A small image classifier, trained from scratch.
Model: 4.06M parameters, arch vit, activation swiglu, patch size [2, 2], layers 12.
Training: 8200 steps, batches of 192, held-out accuracy 100%.
Data: trained on dead-leaves pictures: piles of overlapping shapes, 36250 training examples.
Rows from block 5 of a small image classifier, named by matrix and row number. Rows with one number belong to one neuron. Each number is 128 + 32 x the weight over its row's rms, rounded and kept within 0 to 255. All counts start at 0. Numbers have three digits each. After the name is the row's rms in percent of the matrix's.
After each neuron's rows are labels from the 100 images, of 14976, where the neuron reaches its largest size: "top examples" is what is common among them; "patch colour" is the nearest of a few named colours to the mean colour under the peak. Only what is clearly more common there than usual is listed. The data: dead-leaves pictures: piles of overlapping shapes.
# gate: MLP gate (model.blocks.5.mlp.gate.weight, 480x160), inputs 0-79
# fc1: MLP up (model.blocks.5.mlp.fc1.weight, 480x160), inputs 0-79
# fc2: MLP down (model.blocks.5.mlp.fc2.weight, 160x480, transposed), outputs 0-79

gate.145 018:150093148105139156129119129094015133124144113179132150162140113090159126162093078150106148141157124132132182114151109140182095139096124115122128115099217132130144067181122133179071143130103120179131128147101133073077068130163179095119134147
fc1.145 019:196138132180195090189153141179130111138114181107117147113150056122097132149169117120102076096095151181197127046075147090099104162186163166116138083121097101111150160097129142188147108122114143101115103087082143155173148134092056145104154179
fc2.145 019:171095164113165151102208072149099119113125123074149145149151070144124078163144109128104129123133149098147104148180098123172114147147129133145095128075247152079149093101153199140128143170107139108144138165115105087171102148125142116085154123
top examples: earthy; textured
patch colour: brown

gate.399 160:069106154105160141090163102083148059159076160091107083201136073047171142158084109141119131140179140138159142122142149173124082150106114137116116165169160094119116217118162169126108137122072131118126096108093138158180089127120163112159132134
fc1.399 175:092097122148133103136164097097120093159063132089096072179120061095175132179117114172112159105176162157141140095109109163125107148083126153100105135120140135109098200115167204122114105117081158081131088117095132159166068091065166099119145112
fc2.399 163:127150141112101122169121167129121141145098194110163161103179132153089105111135122092156144110089118108118097189096123148129150133133162117152148134128082127158151061170128122080159127125163089164106101152107082133183157188129106132136096148
top examples: shaded; vivid
patch colour: green

gate.146 081:129138099139065124122094094090108164152170097105202121186082086165112106077172089116168117114146168123101166169146076117137127123128158165093179165141161120146076103147106106135112162102128115190080180088140145098143148125100144152129149090
fc1.146 093:157101166143167112132156182177133093106116141123078107121127174106144139204113125152106092154083154122129155129147094093130155099108101129150079157119112109133139150110131131083116095151102120076109072119142154152150122128150140091122094198
fc2.146 086:090187153159088085129127132087123120172209118122160133100129124149113184069130160160101123052125098101132107070143168134131105161067163095072112092120143160123112087116119087117097186070133089153146099109140158132170174100157155081103102134
top examples: earthy
patch colour: brown

gate.143 038:155110053115149156100138098172168098127161169081071138153130141135192113120101161115095151133153176143187113078100089168147181126116093129138103123135122115097155127146071173183176146192192154101129134197093114122114083090124164176178126144
fc1.143 035:111099119134143155115143072116145090126174169090101090117066084138159108199107087125099141085106162133123156170123066131165121110094171134162166114118093166104148128138077133150156118165153130138146137127094084143155096087107134170202139117
fc2.143 035:159163133075131053108149193122135133182120105162176116069167149127170132163076162134111139123103097106126070136163131144132143111077200158139127097143067107233108065145156129098069123100108140119113174097139140069133157162133135096090162196
top examples: warm; shaded
patch colour: orange

gate.396 074:152111108148143111161110118127227172141160084117068138179124080117162115133128187077119079142116127181076139116133151143103116158123126093069091135157140109103092148118108098137165100166106125128102128094123112139115097131138111183154076219
fc1.396 078:139163132165163127122115146130057116125095142208142157106144139093099124117150091135085187078155193077113141110160099091146139087132074138167160105125136175176137112166139143132083179110150074145111130132160114182107132078162121123120137081
fc2.396 081:169100101107156112159134157139165148128100120203060102165125110122210184132089132095135121159121152129107137130169084135122157123088089166059136135181136135063132128088094174065156139083142119124130147108155101160123130196137160159135124087
top examples: warm
patch colour: brown

gate.263 155:107100114178129122156093139131141136061173126128172103120129118133165078177171192114160127112175190102096110135073097098128172121151154143111095127143149155160085130157111108134078162152086111132077122138210132098128094103112104134155097115
fc1.263 141:156153128133112099129154117168111074161120116153130140124094193164084192119083071173085148136095096187135187135141103127133093104103091131133150115142104125139133144111114138150081114109126122071152135119104103177125178118110171194138141164
fc2.263 176:108150134107150108114112132148074124071099155165107082134177110143128160121159135125143095148142129093109116119086187179103131124097170181102131075115079111156102152134086164125184116104160109195126100171123122146136106167137107109111111125
top examples: textured; vivid; dark
patch colour: brown

gate.150 142:110138115118139158129184078140178089143087146113121072085139159074134154160110137168156091142132143147157139124078109092146107140079073120152102214188124123080144185087075151171103121114137185117136111086076136120138161111087145139132076141
fc1.150 149:140080127147127094162104133131113172088182103160101151153134094158098125089142173138137132120157083117141127138184198139113143107164179108108138090048166131165105084151175101088097121101132133122151162136180154157126108135171115120159144127
fc2.150 165:101146136143103064085157148103122145143120134081051125129137145098104095092143109170131173130115175077128094111145151082146118131078086104196131104127112130146157086115151152117117178145178145152111127101117136135078164111052149134155100129
top examples: pastel; grey
patch colour: grey

gate.377 132:130123047124106100127118062121165164123138101124168129162101177138120084137084112149114137164183097127067085092128047164113104196182126170143127159097113127174084113142148070128130155177151100101189169102146108121143090070118063111155127101
fc1.377 139:119119064114139100113146074094143173136113126171122073146116151132142073119099134160092141146175142076112093113098079126178141138184173125219137149188073160193134109087142072107105176133108114102170135156150136117137120127145105123125117091
fc2.377 142:141075179136114176119172111085134127172147148139167206109085093133090158115122107145152131140119115209129139142104101145152096102110133158100140144126116135126121208071098107112158148093145133079151124109131107154114135178139161146114183105
top examples: earthy
patch colour: brown

gate.257 042:118128118094169164163169070133119161130078201169090065122188137143060111082156176144158174108160110127142071189140142101117127160149129115190067110070138143143134139153131168143109171170111137213088130119164124138158154204117097092174177159
fc1.257 046:132155094127092116107078128096087152141126103122112161165060103111162167179112117080142103131133147100091165091107079144133099120114166114089176137186107119090123139117113113147158061101130083085140126110070105125094125054114150110079047093
fc2.257 050:111148150109083169138161123072113193179169153100164125198149173173101132119127104152091185124092127101144136099113138129108127133177078114130121173131176104117134112159084131107139125164162113120124119160124140127103127106101175063135125164
top examples: textured; dark; grey
patch colour: grey

gate.240 168:083129101153165113180173094109138152141101119144131158111125092132163135191110166152152136109137171120125146170136120145115147155184147140148150101153156131071131118150128120146100126121185172058099095117128108199115135127113071098079120181
fc1.240 185:140158123100163136176122204152105168124120100161101191125141057114096138086143142126071120165078136106198139116153143137156128131183128110125097055122177137140124159073124146121090112065099137065141075041186145147122132122156100104116091147
fc2.240 155:125156199107165108180122094146136060102074179117130164113091157072101097135102129109098095107134154105170084130089145140146105134149111140135153152182119164144193129175068035082112158160090195107094166174179145100129130094143153160158158148
top examples: warm
patch colour: orange

gate.353 135:077123111150110098068178117174161133110057152141086097164143084133100114180066202128122174088158111094127115083152092147111035119117088138103115152063141143128175139159166183129074146120138175130132119066171134080165101066089109118135116175
fc1.353 147:115099075180160158119143116138101189108161104164161150030139164154189128073136139107098095182154101137111150126102104057110152150134128104159132145124076166132146092122183149156168130168130047155109146155164125161164149217166112082146138088
fc2.353 132:189098094086120102136158107080084142122135100178071153201092153124124123169131136141175129124073120131128095138113199185140112152142135185075134179186154145041091142110104163160117138161102130120093104141166165096156153122169144103162158133
top examples: shaded; grey; pastel
patch colour: grey; pink

gate.296 158:134131134135066141134116108107067090120138146136128095163106136117150099173161100108108124135072165089130121116090096126171100130072095145058117137154080139141126185135126171177104102115078102130168116133124042179107111103132188126080073135
fc1.296 138:134110096161106122122151143136112073165082157123115090155096155166135044090155131131062081174123205125104126161142075097163124113104082100012136150118113106131134134111067183169135099168121118095175091136135113171113049103140177115105165090
fc2.296 149:144100144087122122146134125130167136146020097133139162140207119146104107130134147098145116114152152122133068110079122162134133096199170109107163180072100127141090062127144188141180137102143120153122128153092147044109102152093103076140141169
top examples: vivid
patch colour: blue

gate.245 018:156158156074129097179147159140146108134088166114143089108163153122147115092140220140100120136209087174140203097166182142139132136136119154145102112136108068102148142127115099118118155100105111146061136133127166047139124079145122131173141110
fc1.245 016:138177134091092151112205114114099146152143060124142087150140137112084106073162178124155138132180082180133090134140133140156086097115109055127110141082104059138161137172153096037088170168092104137079122146108125124125134130142129157153108076
fc2.245 017:162113112089099129100109147082202084160157132161158149118147107061103104159124146132132134125083088069171135165124140098136167139106103150088205133124133162134113147161155106108134116094092145147140162126149123104171119115064152121129088132
top examples: shaded; vivid; dark
patch colour: green

gate.250 026:182139159130138154089067155071069163089131141127123128099142105117110164131116077053139096121129127113129135090079108136133102159097143168054112142117086076168136173165119156108140111138153111159106075087147047094123070105113169136182092093
fc1.250 029:130132064126118059152185125176181103103150108096135166151122159114127104082086196141128164137127126155128135150173116107115172164180082067176099106137150130089103098065102098103097175132115092091203185151138166174113095140131117172122161154
fc2.250 029:105152169163159140131137085168104161159165076166101159161111144164160117086116068132131143179136207126099082087153140154138164184165123139145114099182150112122082115106139084129088134098137129118165121165174117137176165161168109141085184122
top examples: pastel; shaded
patch colour: grey

gate.326 029:094131139122131179095178149131114082166165096174119171133153059145135116101181124110152143132185137141150091123138126060133091147115162109088098129117122133137128146096206118077136153163155162092115086127120175157181130180057126111152141125
fc1.326 032:133124122135152134109131066132112158097116159161187106085164223148117112121113137119157102086140109131159119175156129174191122082106137064149143135068141108149078135150159144139115166078129139141057162147122080140138170102144145117089117095
fc2.326 031:132131157157146126207173099111132133117111076144119100115100094038127148099165149135109172153128149122177085118111122031095127124127120138191104068144076169150205098197140098104107087124110124136117139128124106169105146115093160081174166125
top examples: textured; dark; vivid
patch colour: green

gate.159 016:127129105146150118074126144175141085163129131152127167104154068135150141183119172131140165155149175138193129052115165169047091108126156110075145093052103129062125150139128119158169119143095167090168068069097134102122138117158148086127160128
fc1.159 018:123176120102069125088097127115158097088154119110181118138118144128092058096123122092148114103118113073089161181087141002111145133135198151083125141140112124176094090139119139151125114196175105159132127127118106083106104174124035107107124114
fc2.159 017:143102120121119098104165186115131062184165101130102086090122064128184095118106094162176167115100112148169123096086081139156099179181107136129091135101073102107133148195125199170127157138131103092154111148120112080178151188123139189120069110
top examples: warm
patch colour: orange

gate.225 063:109175156114114133100111102129144190100153107086200152125094121140127151085185191063072145123086139148100120097131111104119121092160099114094122130150070120121146066099107039110087128098136041098139184138141140133140193089142073162099126148
fc1.225 065:154159096113105120083074099088167137120118163123202103048065095169142159076152193121122166111124096089092084136138120118111142161171124121089138127179100094119098101086120081142130149105134097124148185165129122170127159100170116176114160134
fc2.225 068:112106156085090127129138157139049148155067167084112108169166093159150177035105133151165106088100141173077086184146172112104119164114117155098183137147107145128152133136145105121092053119209124092071090134133122148128115168138133131127166119
top examples: cool
patch colour: green

gate.228 029:106081111126179066146133139108105153115110090153124150093075075161182176157070145104131093163129163115090124097127152161139171180138142150139099168157077088108137100077168150219125108113141122168063141168130097159119090121121116102109152119
fc1.228 037:102111131202199114088089103103135125131091156126118137114095131113179148109144086119086078098123207135093140100150157155113176132138121101090130103199141122119134115091143167196123075177106119119121088162105146117127044103187134136132173165
fc2.228 033:132156141144111146147174148121139097146151068102178135135162151108173120168117110125161152160106079090126129112121158120103087168081105096122170173117062101109071069107135051089145133100122126129097165174150166164141160163103161177160102211
top examples: vivid; cool
patch colour: green

gate.270 035:104133151154084124116101084102027159137114128081171106163168149207191092143114120115180176147132055105143140130150057149123123129124158151111135154131117130169130090202094142136143152094101122156115180139161124113127121158141142137096146105
fc1.270 034:068123101097136105159141100128138110182091107150113116181116115141156084132092066150119188128130150100094161059142086161080138142090150186130104182181152142107102107137128122158134149159090141165147141164126146139141121091149151181147156127
fc2.270 030:115121154082110111110147080132101131115112120115132126127109078127111063090175109093187166211133103117080128138178067124135130085139112109157185147102149100141077087113114046173144064153076178130109142131105164131147116154203104081104136127
top examples: earthy
patch colour: brown

gate.202 058:164181113133119120115060101172136104107129179174139133122078107096136121091125097072154130164141129124133164114146190128094160115148159133085113154247092130125117133142122120166102089126120119153128130120076152059103060125168139083174159107
fc1.202 061:147146145163064108138175172130099158137093137151073115186145095123075148091159114021148140095170092155097107073098147169168128128148119165110087108139141129126074112136059114098184123168202118177106119114195157121142138165119129190183168169
fc2.202 054:111097105216140190160076118128152141090127157126160090164100151143170159132070176163125153147130124147145088109141126118107127084145148122118163148122113126112107165126127136139182170145112147142105140148177134184130161189110133084094108093
top examples: shaded; pastel
patch colour: grey

gate.391 086:146124106139131117079145112099107077169116165108099097127108113182159130145119106143161144056109110179141161160146043123094134069107137109136161185145176155079114144114150141115143081116062110153065144182126069065099108103114123186138122160
fc1.391 079:111121137056117126140121123118134137138125111181080172148113092144131073125153094177097165144212167055119128099140117142136097175124140135151122117091093124146074153153119114174148175142182191197122084095138141195166133174165104154102147070
fc2.391 069:119139120164113116115094118157126119199065121131136112157132157116162114103135126101141136101147115182094215165067112102128134150162096133157181104133163097170143071190081130148114089117103119139109222169098057075085146099126156104099136111
top examples: earthy
patch colour: brown

gate.133 036:145108190165140095073125113110169121123138076132110037088135191146164178154108168106054148179125180110099138173083110089104073097145173156106120144154065122129160136136085134073157113113101141089152099133078096090079122141152122100140064090
fc1.133 041:163092145101097187102172120173131153121161115097101108146187140083150161149156072140156120111212031104099089156148083158175081079117146156126126128094073189135104145191141135126129173146146122172155070124141095171165145116086093151177093130
fc2.133 035:124152143154177142046106150079115198112175141124086149124109121140135180145179091133099156162166093185135133118102146122176105195126114163209127140196101171132152114148160185143157093151121143105154159167071095129164105126134095115131124134
top examples: pastel; shaded
patch colour: grey

gate.204 138:119112137127130075144070107134109124109168118157122101085138089118098121126135130084123126086117106136115099133112110095134108162128166124062124134102057106138096119131127101098144176171122151113182113179156099215167106088144157160139139142
fc1.204 147:124108115117120146092126171161172149089169137129173131176133116114129110111097091076171052145126127113154179187126123104133172130130157130151145067083169138113201088160158139137135149034110120115104149085086158068134140188095117135103163130
fc2.204 141:115154122143119151155155118141127166153133114132042143124112149137087101154146163133127203179111130064152181082176140107130116108116145097096160052125152157080096147097154117093109126149113071155123131151094084138118157144154121124179060105
top examples: cool
patch colour: purple

gate.122 222:155098128183151170174098118183168110115072109132137117125154220075100060108105130089109120123133113082122101187167129112154162080119115102125141145097190131097096134202122120146114177143114115098153205100174160165137155121180137147140132118
fc1.122 214:142135109154103196163139114093146126168134114187116117093216123084105081137091131124176128103157140153139105146144134108169150111134085091151111149089175122084101139211087106147116179146158165097122175152152146132129088152139142096145120144
fc2.122 204:071139134122065131194089120131127107084113117088146148090055053103146128131130177152085146119117122095101151118133156085099082160135119160049141145110147133100133131141182080117150106175123097131091136160112123160094123135110129111123056119
top examples: textured; warm; grey
patch colour: grey

gate.139 049:195163069191134113116144167134068151109139157164143118143138154135128079139108150108102112147098170137155151147143129144157181162137107082150156083154182104113167147155138154126200077176150101121139194182078154077143092076151120153130141141
fc1.139 045:084096183060115115137125093135201116146111125101146126118120099103115205111155065184163109109129167158120115096070089126144084116112112169123085189077149131154070139094158127138039181096074150118080114101189103139168111198100144143133160127
fc2.139 046:172156078137100155118144125147158116117116121102129103108113193157176127133123127121109101189152154138112162128101168092109128084134114102184159040127132089145169115159176129121148108112071105110094147162048108138110159140156074153133068098
top examples: shaded; warm; textured
patch colour: brown

gate.382 137:154118097105001142117137129108157101123112096167095172158184128169072142163080101132150048099167098133156121177131096144150121138161123085094135130089123133171134170221098149161145141101119222149091076106163088137083107180153148090104136167
fc1.382 153:126191141162120093132111138107123103134101120101127119075091143079104178113116056128112117153066105130047153092038073159192113169137076142096111084108119055158162094125085151122140131138118071139114095115092164153095125105116124139129170143
fc2.382 145:128107083124061143077104136123093139197104159148089117124131145132137134142110114163129145124106111130149102097146090117127103126150148119087083199081175071181122112129129163103107170177157138125205110123131106108124135134117088126117092178
top examples: pastel; dark
patch colour: grey

gate.173 174:155158151120095134091103157166114157086065073091197129141107090108076157086160193102134148134118072089101071094134113126100079072152101123139125080099079126144097093103083087148109061087136090146161104073147164147166115132079142154132163187
fc1.173 173:088172109157123102058118158152146160130096137132183127072088053138113213146126182074108078165109092130142143127158096177197143125148105121126188143157091173094117148066143111172136098152093123147119127136179120183117165110097136102101145156
fc2.173 183:123141105109133115103142149131103123069174111133141152139139120132163130008103127184161062112118133144128100172094099091091109149102112111128152135139061102133187161144113161170128104094145132070090126174148180150103153130170078134084115097
top examples: cool
patch colour: green

gate.194 154:147125055137153118156099081097148116109186150175151169140101117151142054125119166091052111148139189084091120058160139120096134139182110169152168072144108130162161105141115140161131078120199091108113157135142158124123121133178077140095132103
fc1.194 162:118144151147094114119172154193095101063145068107126106161206167134094189143138147149141064133133158133161153133092120150130107083061106099147167120116139099087119122087177092071097162113104137129119120150114157113122119087092130115155104131
fc2.194 155:100173154156187141143090114101210143097131142136138191090151150122100093131186168078139137129162118181134073203115113157108193105129128139088116110173138136172142140164084111117159113085117129101151105117154117153114111083145088137161162167
top examples: warm
patch colour: orange

gate.305 098:172119105139160179105092121042063202106148175101156071123092148151145155146133134109163125146156091078138111122081087142101176161129113121156174098127124132111171147077175123070135073158137091165128184143150104089066172106197136125149055113
fc1.305 103:046119175091126104116133128216148112107128061154115176097106080151128152088136107085147118082116127170100086149188082111173073096108137146128077130164108156178105126140092132178085162165057118083104131061131128153187147068064121125130158113
fc2.305 104:144169171165132124157101116114124159180149109146080112142076130136116093173120138076119149094189132139096094098107079000128171118163139123108148089148139157153166067154114079116150148132160156149161080162186134114058127184098149154151102141
top examples: textured; pastel; vivid
patch colour: grey

gate.239 051:140128107163185127138141148137107181108094129149162084136064148079226188161146088120124134135112143126107139174071103112107167102137111124116171121140163147097144089112096149122094090140147120100166151201142162102147138100143137152089107147
fc1.239 052:156145143175142169126133098102078125135078140170171112085108172128169119135122139118094169103077144150129107116139073179133177129115175114164121133160159129152151078166093132105137115172116070203082115121144095117086132141196142168157156133
fc2.239 046:186085127068165138134127093123096099117147130115126128154121100163090137185090145184186078147144115106183102097229135155132112125151167121125138159114105127114146135157144129155108216095101154101151088192108154149121127130114138113205130165
top examples: shaded; cool
patch colour: grey

gate.433 014:201089132167112161118126118149151108119116198105186134128128136166158088079079097135100155099135162123069150124122128165132173149172100100123157138101111181092086118082086167129074091203130139129126131153131164092140069053097115129173171115
fc1.433 014:159125132150106128086133159106131169151157128167117168141198121099116151151131144145141134141063114152085154144055181044107074174158174123114141087129118121139147130133165119099149148155174145098123134105122129064134119122079164078182165097
fc2.433 017:102122174157110100109141203122151132155191094155159080149117154136172124143080109160136133152083191124139130082165197133148138133168098108058117069094150168081105111093121144152096096163144159124160107134112095130131141085098137118094128097
top examples: shaded; pastel
patch colour: grey

gate.229 016:065143111148115144160123065180115150163135145150104162095144129136124146108168097152099093147097117155120178093143154077089183145156088190068117207157093135146166162127111169159123132148124160098101165083090139172135190139138155143097079095
fc1.229 018:125122127116175138134050134175126163148125098185116149088051175181129100040097169110088129161125124113046129140137154091108152149188122137091099098167081129134167122143117184161155158156149152168102153146120161163137141110142084145084160094
fc2.229 016:204145184193118094109139143098096125186121128191137107161145134085140135123096154123104144142105182048128139139107130216151124106074164067158160084126129155151106138127142119079110123188116125174191151169140104112131113109138183109106135160
top examples: shaded; cool
patch colour: green

gate.89 152:108134148111091119120134138143157166145103149118121114034128168155147158178115165132097123132036143118104129170105144088168137124126084189133148131116124118111122149049163168099148067078181156127027115114103084105144146141126139114080145145
fc1.89 148:125150132089085118117130129135143170188119106129128130026133154160107118208114209134097139146075170123075141190131107118147163118120085182149136157130111102054095148109110172076144094125180147197099137124128083140120152149144135107071126110
fc2.89 170:137155099104114088168100205132112145121116103173147091129170156111104098073096108064104125151154113174162153117110131144137136104184116187087137134155158165171131129121120115098128110133100104158085139113114216077154062107138111107173168153
top examples: pastel; shaded
patch colour: grey

gate.451 207:088065148135141154105156114106123112128094071105165144121127096115201121145127046104146157172152110133108154124121085129105086122105182188123176162140142129118105109197133116096147142129060111171096096134184132088112146150178144133156139105
fc1.451 220:181160149148122133171093098149118114150144173165171115082138220146095145104162212133164075109131144161155085148101172128139169113151119077144074085165134135096135136096146150142097114108154105127141167126098128137126200085117122083110149156
fc2.451 185:116126116149149154135102157131164141079138110159119141144134161074141119116092151186092090134157154169117056087143207142078164135106111146127111181170088149089171160099117120138113167150131136218151071090117136139165148145105133127141135144
top examples: earthy; vivid
patch colour: grey; purple

gate.344 039:123129048160165118175096089120085168091182132112132085116087140106183131109101153102106090149129132104124106116142101174086135114130129094136139111108123177145167100093102129118136166111164114112227181179118097162135117097176104128019094081
fc1.344 042:126150200071115145116159133140194201181109119106107142116112127172116131155152115112127132093081123189124154134107159107169133161129143155108089130096137109079108126145117114115120105121119113165063091088099116125162166157065095149171127169
fc2.344 042:135087141149161133136070134144080076067135136133121159131143084125145112139149145089124144182168159069106135106101092075111165082089145119122179087120121169118115128116074046144130106110148146142134184132176138133120120112154154127154163066
top examples: pastel; shaded
patch colour: grey

gate.183 021:151179196098115159131136124081153164203142108138094175089133162108142091164081153097095130145043169121127146170090125068187136067159131145138128143147195111131083108093114127096093070087103151134083117130112147157163121120079139116106108123
fc1.183 019:072098074195131100144129123142130146098120157140157112186152103107125178097163047091132130109160100087096140076163082176139140164105124095150135124145068158102160158159161152179161158107151096115145080169176164107101102096159141110122100117
fc2.183 023:128116122156106115086160077083138108141125147141090112172165117133098160166129121116148100133137158136089112116191031099058132122086107091092148168125162063069109153114142116159133179151128099126109122122133107122071202123126114140166079096
top examples: pastel; shaded
patch colour: grey; pink

gate.284 083:141145150133078124058154105148130121132127104090155110089107106179137152124173148147099107132135114182077092093141097072140109100150095151144104145108030089153108123124069113133071114173096115127165155152153151175120111040145091141094137141
fc1.284 089:079112120116142144163142112179172146150144130171100134181170162109092092161105089119141149112130143087175133158098178146094119124091140117128122106080157197140165126147162165094132141104158153195070102144053152076137135152088162096169093096
fc2.284 088:159129132178150103148139102139202111111142148124114162067124184131145063169114122138139160137132161103104162099098153107098185109046161087154109136131173099135152118145106116059112094166099095099144135120088147126162163080092115144135141097
top examples: cool
patch colour: green

gate.81 064:132154098105077145101165082093052063135152093066160094094114143150137110127077084091176170132143087106146137127148096147142139113107189146197137151112136108189113066101118100093094132122109113160084136127170158114123085150107133159154183096
fc1.81 055:169082111181193080174161132106172168083151136130126084146114216093123162163109214119102092136166128117139120118092133068177135114147112110162076066052167109122113080131116135124089101101109094204067151145120128120091092108099057112111125128
fc2.81 057:137129140136138123146122088145108115167121082151183159136135113173106202105133097148114081108095105124170083160091151112135164075118157116086058096117164125116149126172111147119097149180130096071126118145117181164154094081129153123121151090
top examples: earthy
patch colour: brown

gate.330 119:079144136149134107158179110132163160149108111168109136143075098180124179176136154177150101156141165139095167140161126153131122112144131140152106142140158075115150080195097136075118122145134147131080108166129091172135183105078076119126125174
fc1.330 118:162074126081155153137118132148115084168110133120171089197141130075086108089136146143143148073176125179168073102079118139125099114128132094086021182182159133132127141116107102103138094154096180091106101119080143064135116133120130138173164110
fc2.330 110:093175159118123181113150064210098153119118121147174147084099091175161171173137184078147123136135116092120148146102141133171102203086161170124148154168069154103088135076123159059094160126120073150154149167175161195161117140112185110048111114
top examples: warm
patch colour: brown

gate.277 031:149133132151143077117141066144099126123077139094162127158155096098178142152131146163084123155169214090159131137143107186166118045122124098176099111155110133079119107159175188148104114138079108160123102115121119135127140112127170082105156202
fc1.277 029:158143111120122093146150072149104123135067103092140149121106137128129156108122117185105152121119183070119120134169122145129112086133123131122128120126158148093106100182165150140160114121090136149122083140099130163109162102114139102122167168
fc2.277 027:172134089087117080080119133110140181138153097122123111123169149099140107128061161142183157104103076161098108092137120132070118202070069130105151144084129121106160104104102091111153057137140178096115135080100126094108090118123100081098140102
top examples: warm
patch colour: orange

gate.466 037:088067187147161179096106152100149118125132147128184126079173127134148130136120104170109095071168108142094134126160135167202116154174144108099101146126227186086131165174147195162123089130134152142082194117144130132112146092119118139106107108
fc1.466 045:103092139133170106097082114084096129124151075135114146158117130147118160125185135184087151168184154029087136126119118152137148107122107117117137129080101128173133129132110141166099155149125129119145114109180102146139090125142104116140137111
fc2.466 036:107096153138110152135102163105166132113066201153065061075126123138138119193093125182181149094098072155147092122113119111043077171085102110106121138137168154124131171136116180136139133110142178140112083063101177090129124136128157097129072127
top examples: vivid
patch colour: orange